A small contrastive image-text model, trained from scratch: 7.28M parameters.
Rows from block 3 of the image encoder of a small contrastive image-text model, named by matrix and row number. Rows with one number belong to one neuron. Each number is 50 + 12 x the weight over its row's rms, rounded and kept within 0 to 99. All counts start at 0.
After each neuron's rows are labels from the 100 images, of 14848, where the neuron reaches its highest value: "lies over" is the class under the peak. Only what is clearly more common there than usual is listed. The data: single toy objects rendered from many sides on busy backdrops. In brackets: how many of the 100.
# fc1: MLP up (encoder.blocks.3.mlp.fc1.weight, 768x192), inputs 0-95
# fc2: MLP down (encoder.blocks.3.mlp.fc2.weight, 192x768, transposed), outputs 0-95

fc1.639:43 50 39 60 41 74 53 50 60 38 38 42 59 57 46 40 63 71 67 76 38 48 58 53 41 41 57 50 48 26 44 48 29 42 54 46 70 55 38 42 47 62 57 48 50 53 36 47 48 44 81 47 48 56 32 44 22 50 34 46 40 57 54 51 48 53 50 52 29 72 68 57 26 40 50 43 26 54 34 70 58 39 59 72 39 52 53 54 48 55 60 32 38 51 84 54
fc2.639:46 50 65 38 34 50 63 45 43 12 40 49 56 65 40 42 61 32 48 45 56 48 35 43 53 51 47 41 64 58 45 63 32 42 43 44 55 42 44 37 58 41 51 69 48 42 49 62 38 30 52 45 43 50 52 51 51 62 38 28 52 44 35 40 42 33 29 40 65 55 67 55 73 42 48 56 57 42 28 69 37 70 52 70 69 61 45 36 64 44 36 48 59 40 48 66
lies over: white part (30)

fc1.183:50 39 62 37 54 45 38 82 43 50 46 46 25 58 69 44 36 59 43 45 41 51 65 31 73 65 52 44 52 36 53 65 50 40 66 55 65 88 60 57 44 63 52 44 64 46 68 52 60 46 17 47 48 53 46 34 56 42 47 48 44 52 36 40 41 56 50 36 37 44 56 58 62 55 75 41 29 35 51 47 62 74 27 41 40 43 53 45 32 57 29 41 55 77 63 46
fc2.183:40 35 58 68 62 33 52 39 60 42 57 56 51 47 35 57 41 52 46 39 79 64 46 40 53 52 48 37 48 44 39 60 64 49 32 45 37 50 57 41 40 57 44 55 34 64 53 71 50 55 69 55 46 59 53 48 22 58 66 63 43 60 66 42 54 51 32 40 56 31 54 38 63 41 65 52 46 46 29 65 60 44 42 34 74 21 43 45 32 55 59 76 46 35 61 48
lies over: dark part (33)

fc1.519:43 53 59 48 66 37 44 64 57 46 45 52 35 49 37 35 49 75 36 49 34 57 43 58 43 93 66 37 62 64 55 32 51 28 54 33 46 29 47 26 19 45 54 54 48 60 48 40 63 47 33 43 40 55 44 52 47 49 39 25 53 64 50 46 64 48 38 41 47 58 56 56 52 48 69 41 30 56 48 74 60 51 54 63 79 49 38 67 64 38 38 61 55 61 47 55
fc2.519:39 71 37 70 60 61 75 42 56 52 35 64 59 55 30 48 64 46 62 68 68 62 60 30 56 39 54 42 48 34 49 48 54 50 58 51 40 59 68 54 55 34 35 70 34 51 54 46 70 54 51 51 80 65 41 72 44 46 40 71 54 56 61 56 28 42 42 32 53 57 54 41 69 43 60 37 70 46 52 54 65 40 52 45 43 39 47 47 56 40 71 57 45 50 61 46
lies over: dark part (25)

fc1.11:54 52 52 74 51 74 53 50 38 30 43 66 50 51 32 50 51 63 64 56 52 52 71 41 30 48 50 37 65 59 46 61 56 60 65 36 47 52 38 61 33 62 67 49 50 62 58 34 37 55 41 40 65 63 34 49 32 55 64 49 32 53 63 44 46 41 45 56 64 43 49 30 48 51 67 47 31 51 42 51 55 31 54 47 62 44 85 33 49 55 53 57 38 66 65 26
fc2.11:40 41 47 43 71 46 42 46 43 33 62 52 48 49 77 47 64 73 46 43 65 45 63 54 40 82 48 40 40 52 45 38 57 56 56 51 51 46 67 43 54 52 56 36 69 57 25 59 33 47 74 62 60 48 63 63 45 12 35 41 68 69 56 48 42 30 60 16 51 55 45 57 42 53 63 36 40 56 48 54 55 52 57 54 47 54 50 72 33 52 56 35 58 49 59 49
lies over: part in the main colour (64)

fc1.32:25 43 63 65 38 53 62 55 68 63 35 52 32 33 48 72 55 31 37 41 55 41 50 35 51 43 60 45 55 34 55 68 41 60 73 66 62 46 58 37 66 70 56 44 58 33 53 51 32 33 66 30 47 55 56 51 44 46 49 44 48 61 71 53 64 39 49 41 46 40 39 40 30 54 54 63 48 42 47 47 41 57 36 23 65 41 69 37 30 61 53 60 52 65 73 60
fc2.32:51 40 56 43 44 69 57 52 50 52 68 51 67 32 49 49 36 53 57 56 46 45 35 62 43 68 41 43 53 43 56 57 66 43 47 29 52 56 66 46 54 50 45 31 60 46 52 61 64 30 28 58 28 53 41 39 47 44 29 30 35 54 64 36 43 69 65 51 38 64 73 64 34 59 55 58 64 41 44 47 59 74 32 46 48 42 35 46 53 50 47 36 51 44 49 29
lies over: brown part (31)

fc1.625:64 30 55 55 33 55 33 39 33 41 45 47 69 59 36 59 44 42 48 73 39 54 56 42 55 44 47 56 58 39 50 61 49 35 51 53 34 40 45 66 50 56 42 55 59 76 44 30 58 43 53 66 50 54 60 31 45 37 40 54 44 52 48 82 60 47 40 31 57 49 56 62 50 67 33 72 32 70 63 58 18 50 49 38 58 59 59 42 47 47 39 53 48 56 54 93
fc2.625:40 52 40 38 87 49 69 51 63 79 42 52 51 42 30 43 43 60 19 40 45 28 66 50 52 71 38 36 39 57 43 54 34 61 42 28 60 50 73 48 41 49 48 49 56 63 56 52 48 59 39 44 40 64 62 52 56 40 61 46 45 47 63 34 49 45 63 41 46 66 62 47 39 68 63 47 60 44 50 49 79 68 56 57 43 57 33 58 61 42 49 54 75 53 53 41
lies over: part in the main colour (54)

fc1.90:51 65 47 26 43 54 38 56 67 73 40 83 49 47 52 36 34 85 53 45 36 47 44 50 39 34 55 38 42 41 52 61 25 55 73 33 47 46 47 55 32 47 52 67 53 67 69 40 39 52 62 54 61 77 30 72 60 16 33 58 39 67 58 36 48 62 43 75 50 64 31 58 30 46 59 67 37 65 48 63 46 44 50 41 36 52 44 60 57 51 56 53 60 50 45 43
fc2.90:51 33 48 61 55 46 64 65 29 58 53 53 43 53 41 52 54 42 48 38 82 67 42 43 52 57 54 43 52 54 29 49 54 53 52 54 69 40 49 63 38 45 61 49 49 54 33 54 63 56 38 45 40 55 64 56 30 38 43 42 40 47 56 78 49 52 40 47 57 58 88 50 68 55 55 36 40 47 38 28 40 52 62 60 46 82 52 47 61 65 36 37 50 46 39 54
lies over: white part (30)

fc1.726:20 61 58 65 52 39 49 47 39 39 34 32 55 43 57 45 32 67 40 66 46 54 57 71 37 46 53 44 51 60 78 68 64 35 54 42 62 29 44 51 65 60 58 67 47 40 44 63 57 58 35 32 42 51 46 52 47 43 47 57 44 31 44 56 42 38 69 27 47 63 66 36 23 46 42 35 71 62 39 42 49 48 62 42 69 65 59 46 44 59 61 31 41 44 54 49
fc2.726:72 40 47 37 78 34 42 43 53 52 53 43 43 59 65 40 48 35 35 53 62 58 53 67 63 35 29 65 48 36 57 63 37 38 40 59 65 35 61 44 40 40 52 61 32 48 37 30 58 55 61 52 53 39 59 42 38 63 57 59 42 60 35 47 36 49 47 47 40 45 37 31 75 47 52 47 43 67 39 49 40 42 60 51 35 34 33 60 67 33 68 60 61 60 48 60
lies over: dark part (25)

fc1.533:62 50 35 24 36 56 51 51 59 43 41 80 27 23 30 54 48 70 49 61 46 60 30 72 29 42 50 73 53 62 51 39 42 53 40 58 41 64 29 49 55 34 48 47 54 43 27 42 43 46 47 31 45 32 47 39 59 48 49 43 60 59 51 62 50 32 50 68 73 69 60 45 53 47 78 40 82 38 51 62 62 48 52 42 47 55 61 51 59 55 50 44 49 25 43 38
fc2.533:31 46 48 55 73 56 64 51 47 43 41 45 56 69 52 46 34 36 46 45 40 76 39 28 59 48 17 44 57 38 39 56 54 28 52 43 51 46 65 42 34 60 62 66 44 48 74 66 59 58 68 69 41 51 30 38 70 59 52 54 39 40 55 51 34 51 57 23 51 38 33 57 56 38 44 67 50 42 59 48 41 43 52 36 58 28 38 55 47 48 41 58 53 47 32 53
lies over: part in the main colour (63)

fc1.169:51 31 48 66 29 45 60 62 75 55 44 59 42 45 64 52 64 39 46 51 69 36 24 46 43 46 61 46 50 30 55 43 47 33 52 61 44 63 59 50 58 56 56 63 64 31 51 48 51 55 64 33 34 42 30 59 42 57 64 64 53 40 47 69 54 40 51 41 47 47 41 50 34 56 45 39 56 46 60 36 57 70 52 47 41 46 42 46 47 61 45 56 39 57 36 53
fc2.169:61 57 55 30 54 58 47 47 38 49 34 38 54 39 49 66 51 43 59 66 39 48 54 61 67 52 33 49 41 51 39 49 50 49 52 46 45 67 34 52 65 31 33 43 50 48 69 31 57 48 51 53 54 56 32 37 39 41 66 52 58 69 49 34 48 70 63 38 39 50 74 56 20 62 45 41 66 56 52 70 40 43 50 61 56 54 40 56 47 64 86 64 49 33 71 46
lies over: brown part (41)

fc1.19:48 47 68 75 44 44 64 70 53 62 50 49 45 39 37 33 74 81 54 56 70 20 39 37 42 44 49 31 38 45 68 58 44 63 69 58 44 36 52 50 50 50 41 52 40 60 79 48 54 52 62 35 80 48 24 44 66 44 57 55 87 52 43 51 36 42 55 63 45 59 44 42 64 54 62 53 45 43 56 37 51 56 42 54 54 33 38 56 39 29 58 51 60 34 42 61
fc2.19:38 43 37 23 45 58 49 44 45 58 48 32 53 49 50 65 52 35 64 41 45 48 30 53 62 53 51 36 51 53 37 35 44 47 47 52 53 44 23 47 52 41 58 40 46 53 25 38 54 50 45 72 49 50 46 65 53 53 59 53 47 41 33 50 42 46 43 44 40 55 55 60 47 21 43 54 70 59 40 37 43 47 46 46 34 48 49 65 55 60 34 51 33 57 53 45
lies over: brown part (51)

fc1.106:51 41 61 59 59 38 42 66 65 62 51 47 36 42 47 53 36 64 43 59 44 66 51 40 51 41 64 60 47 47 41 53 42 71 33 51 44 31 36 66 36 40 63 37 39 53 39 51 45 55 42 59 32 43 45 66 70 62 62 73 35 34 65 64 36 49 45 25 48 55 34 47 48 55 73 31 59 55 54 46 72 68 39 42 52 48 39 70 58 70 38 32 49 30 65 42
fc2.106:40 32 51 41 57 38 19 68 58 50 49 38 60 57 60 73 32 64 48 61 41 40 64 33 68 40 57 54 58 67 47 55 50 49 43 38 39 66 49 65 53 51 53 65 60 67 58 50 52 38 45 46 35 68 77 59 56 48 66 45 39 45 36 57 40 44 47 23 53 45 25 44 44 61 68 40 49 36 57 53 34 45 35 60 57 50 43 67 59 58 49 34 59 49 80 42
lies over: part in the main colour (74)

fc1.214:65 58 42 43 66 60 63 46 83 50 50 56 55 64 51 41 32 71 66 43 44 23 50 42 55 50 71 41 40 38 59 63 68 34 38 53 52 27 46 40 53 59 56 64 44 69 42 40 55 50 64 47 63 59 40 62 35 42 63 56 58 65 39 34 53 35 57 69 58 25 59 36 70 43 64 62 54 55 22 65 38 33 43 31 57 39 62 52 48 34 49 50 28 67 64 47
fc2.214:51 60 62 34 44 50 58 53 37 38 33 39 51 33 59 53 56 55 25 52 45 52 67 68 71 52 42 45 59 61 51 50 52 55 44 29 38 71 41 47 56 56 46 54 52 40 54 58 42 60 54 61 44 60 55 35 79 66 54 36 37 21 54 34 42 59 55 39 55 58 62 52 31 72 63 44 48 50 55 75 62 33 29 67 47 38 34 69 42 74 35 37 49 46 58 32
lies over: part in the main colour (43)

fc1.171:73 43 62 55 55 28 60 55 29 63 43 47 45 42 39 38 51 37 35 63 37 63 29 78 52 67 43 43 44 58 75 78 53 47 61 66 52 40 49 26 53 67 46 58 29 56 60 36 52 44 54 73 51 49 58 36 39 50 45 51 45 47 54 56 52 40 65 38 63 67 33 60 57 66 56 57 51 55 60 53 56 40 64 39 34 52 34 51 46 45 33 47 37 33 62 29
fc2.171:54 68 32 52 42 55 32 63 62 35 54 55 42 33 38 47 38 75 52 27 53 36 41 45 50 32 70 33 50 46 33 38 36 40 38 27 51 72 51 65 37 23 22 48 56 41 73 69 45 46 53 24 45 43 44 52 39 59 51 39 43 54 52 58 30 61 46 46 18 31 51 50 63 51 62 50 41 47 34 50 44 54 54 69 43 59 72 55 45 52 69 49 41 74 44 52
lies over: part in the main colour (46)

fc1.621:21 49 27 43 47 63 33 74 73 71 50 52 63 71 39 53 43 43 60 56 60 47 68 52 60 37 65 45 44 44 51 72 31 25 57 47 49 47 61 55 67 50 42 69 35 42 62 47 31 62 43 42 57 35 49 35 55 32 43 60 60 42 64 72 54 27 32 42 67 69 56 41 29 37 50 39 58 42 50 38 44 50 61 60 47 34 46 49 48 62 60 73 54 48 58 37
fc2.621:50 54 46 45 49 55 41 41 22 42 48 39 37 42 57 56 40 60 44 33 53 33 31 59 62 40 71 34 57 32 61 39 49 65 42 29 59 42 73 49 34 39 73 52 61 69 55 35 66 47 58 56 40 51 58 42 67 26 46 42 43 59 40 27 42 65 52 58 43 39 74 54 41 72 72 78 42 43 48 74 53 59 54 71 47 42 54 85 55 73 49 38 31 35 37 42
lies over: brown part (52)

fc1.341:46 32 37 30 43 66 31 54 56 56 56 55 51 55 64 51 51 44 49 53 62 48 31 67 35 47 45 46 46 65 71 65 43 43 59 45 32 54 41 40 56 48 54 65 73 76 38 44 48 52 44 46 23 48 42 40 41 71 32 46 47 46 39 41 47 59 38 40 50 62 68 51 51 23 48 45 49 46 51 65 51 41 51 44 42 61 67 49 42 49 40 42 43 58 42 46
fc2.341:36 45 54 54 30 66 67 52 40 60 50 36 35 61 48 36 50 32 57 43 41 60 56 50 62 62 38 25 48 54 42 48 46 37 53 53 69 52 45 74 43 44 27 43 44 48 44 33 50 58 64 57 57 77 54 46 50 38 36 17 51 59 51 61 41 49 44 52 70 52 54 46 55 57 43 53 59 43 49 35 44 69 48 54 64 72 37 35 50 40 66 56 37 50 66 57
lies over: white part (26)

fc1.176:47 34 32 45 63 51 37 70 44 34 46 54 37 60 60 47 48 51 58 67 64 60 35 70 36 40 53 43 37 83 67 70 52 57 49 55 55 23 52 30 47 79 47 45 39 32 37 77 58 47 49 66 39 61 49 31 47 44 63 59 71 61 67 67 57 49 60 29 41 73 35 51 52 57 53 55 41 48 70 64 47 49 33 57 51 65 63 38 36 26 59 66 54 52 49 48
fc2.176:61 78 72 64 65 31 48 50 41 49 49 38 50 59 70 56 51 48 47 65 60 42 56 58 60 37 47 59 51 37 33 42 60 63 54 50 35 74 56 44 24 45 47 45 41 65 48 42 60 52 49 46 59 31 29 45 73 37 62 57 34 59 51 66 49 29 52 61 43 69 86 52 42 55 63 52 30 35 37 41 42 71 70 51 62 56 29 42 47 40 52 27 43 39 57 38
lies over: part in the main colour (39)

fc1.411:41 58 49 59 52 50 61 68 47 42 59 25 61 70 41 51 59 63 39 60 57 52 67 66 65 60 25 46 56 54 55 47 55 46 46 49 65 35 43 76 41 48 40 52 40 66 56 54 89 57 39 38 55 42 34 31 33 66 36 29 56 42 49 61 42 54 60 47 44 38 50 54 49 46 43 38 59 48 39 32 44 57 63 29 35 43 48 52 62 58 44 34 25 61 54 66
fc2.411:65 61 53 42 48 71 52 33 29 52 48 48 54 43 48 48 58 52 55 42 67 51 42 28 57 30 39 49 59 46 71 60 51 43 57 52 82 44 67 64 39 47 45 51 39 44 31 68 39 61 53 43 80 45 49 48 18 46 44 31 52 60 57 66 53 41 50 55 39 16 62 52 18 41 58 63 57 26 51 37 47 38 40 39 46 56 41 56 46 46 58 58 50 47 68 55
lies over: part in the main colour (60)

fc1.314:60 48 25 35 36 64 49 51 58 45 47 38 39 36 72 26 44 41 37 52 49 43 44 71 51 57 66 56 62 53 35 33 52 63 52 72 36 53 31 67 56 49 44 75 45 47 56 63 51 69 66 47 33 55 70 48 69 72 22 47 59 44 55 64 56 39 42 64 55 44 57 46 53 27 65 54 62 40 40 53 49 46 59 58 49 52 49 69 39 52 53 49 51 43 67 28
fc2.314:38 49 15 53 36 44 42 72 44 62 61 44 52 32 69 50 58 32 40 46 40 66 60 41 57 83 55 74 38 61 65 55 57 62 52 37 44 53 45 65 43 53 44 48 62 36 60 61 56 44 25 56 46 39 58 54 61 51 47 42 58 52 41 38 71 49 30 56 57 49 49 45 48 53 32 53 62 51 30 41 32 35 46 54 40 55 43 54 66 63 49 53 42 50 30 27
lies over: brown part (41)

fc1.606:54 50 53 46 30 53 39 50 39 75 33 52 44 36 54 47 68 49 63 70 89 31 54 56 44 48 47 32 46 65 60 50 63 46 50 54 51 41 56 44 46 41 54 65 38 67 84 48 53 58 66 41 48 60 43 44 68 64 61 42 60 25 60 61 52 64 24 54 57 60 55 65 68 53 60 46 46 73 47 50 49 49 67 62 63 45 27 48 32 45 31 53 44 66 49 35
fc2.606:25 57 41 45 45 50 60 42 60 51 44 45 36 47 54 41 33 29 68 34 51 50 56 64 62 38 60 37 59 75 55 41 40 55 58 48 49 56 27 45 54 44 63 37 52 44 52 31 56 45 46 64 41 44 30 46 77 47 30 43 35 18 57 52 39 41 42 41 54 46 57 49 54 44 75 48 61 36 41 30 55 76 29 54 29 51 61 49 53 51 42 42 38 38 60 52
lies over: brown part (30)

fc1.695:53 53 56 37 52 43 36 56 66 67 47 30 56 48 56 61 21 55 56 48 63 40 48 54 43 46 49 51 49 91 60 57 45 45 52 46 39 49 55 48 48 53 40 45 53 39 53 33 69 51 62 46 62 53 47 55 39 59 58 32 52 51 49 56 55 27 43 32 52 66 41 69 75 42 52 30 53 34 57 54 57 49 46 58 56 42 74 62 38 47 54 47 44 71 34 26
fc2.695:54 41 49 73 42 64 71 59 33 66 45 49 46 76 85 66 78 36 53 46 51 66 58 52 68 52 32 57 58 42 66 30 47 54 52 47 48 40 38 66 61 61 54 71 49 74 62 48 39 31 63 58 46 40 40 37 31 28 39 49 50 56 57 37 48 60 49 43 70 39 61 48 47 38 59 35 58 36 61 61 33 42 41 43 59 50 42 29 71 58 32 59 33 50 60 50
lies over: white part (28)

fc1.567:50 55 61 14 36 40 51 49 50 37 37 47 53 47 66 48 54 57 56 66 47 36 54 52 46 38 47 51 43 22 51 56 72 53 31 56 67 57 69 28 71 56 44 41 55 57 54 42 69 38 55 39 42 52 52 62 51 28 51 44 62 44 42 36 60 52 45 47 73 52 64 50 55 52 57 50 54 47 56 45 55 54 45 56 73 36 35 55 25 46 42 72 43 57 49 35
fc2.567:49 55 53 49 34 41 44 40 63 41 64 76 41 30 53 38 59 56 58 64 70 51 55 48 36 68 64 42 34 34 48 63 45 40 63 69 35 55 50 43 41 55 53 52 44 55 63 46 50 43 43 41 49 56 46 56 29 62 55 54 36 73 49 33 59 74 71 49 53 46 41 24 42 45 37 54 46 29 61 65 53 41 33 50 47 70 77 47 52 49 64 43 34 32 39 48
lies over: dark part (28)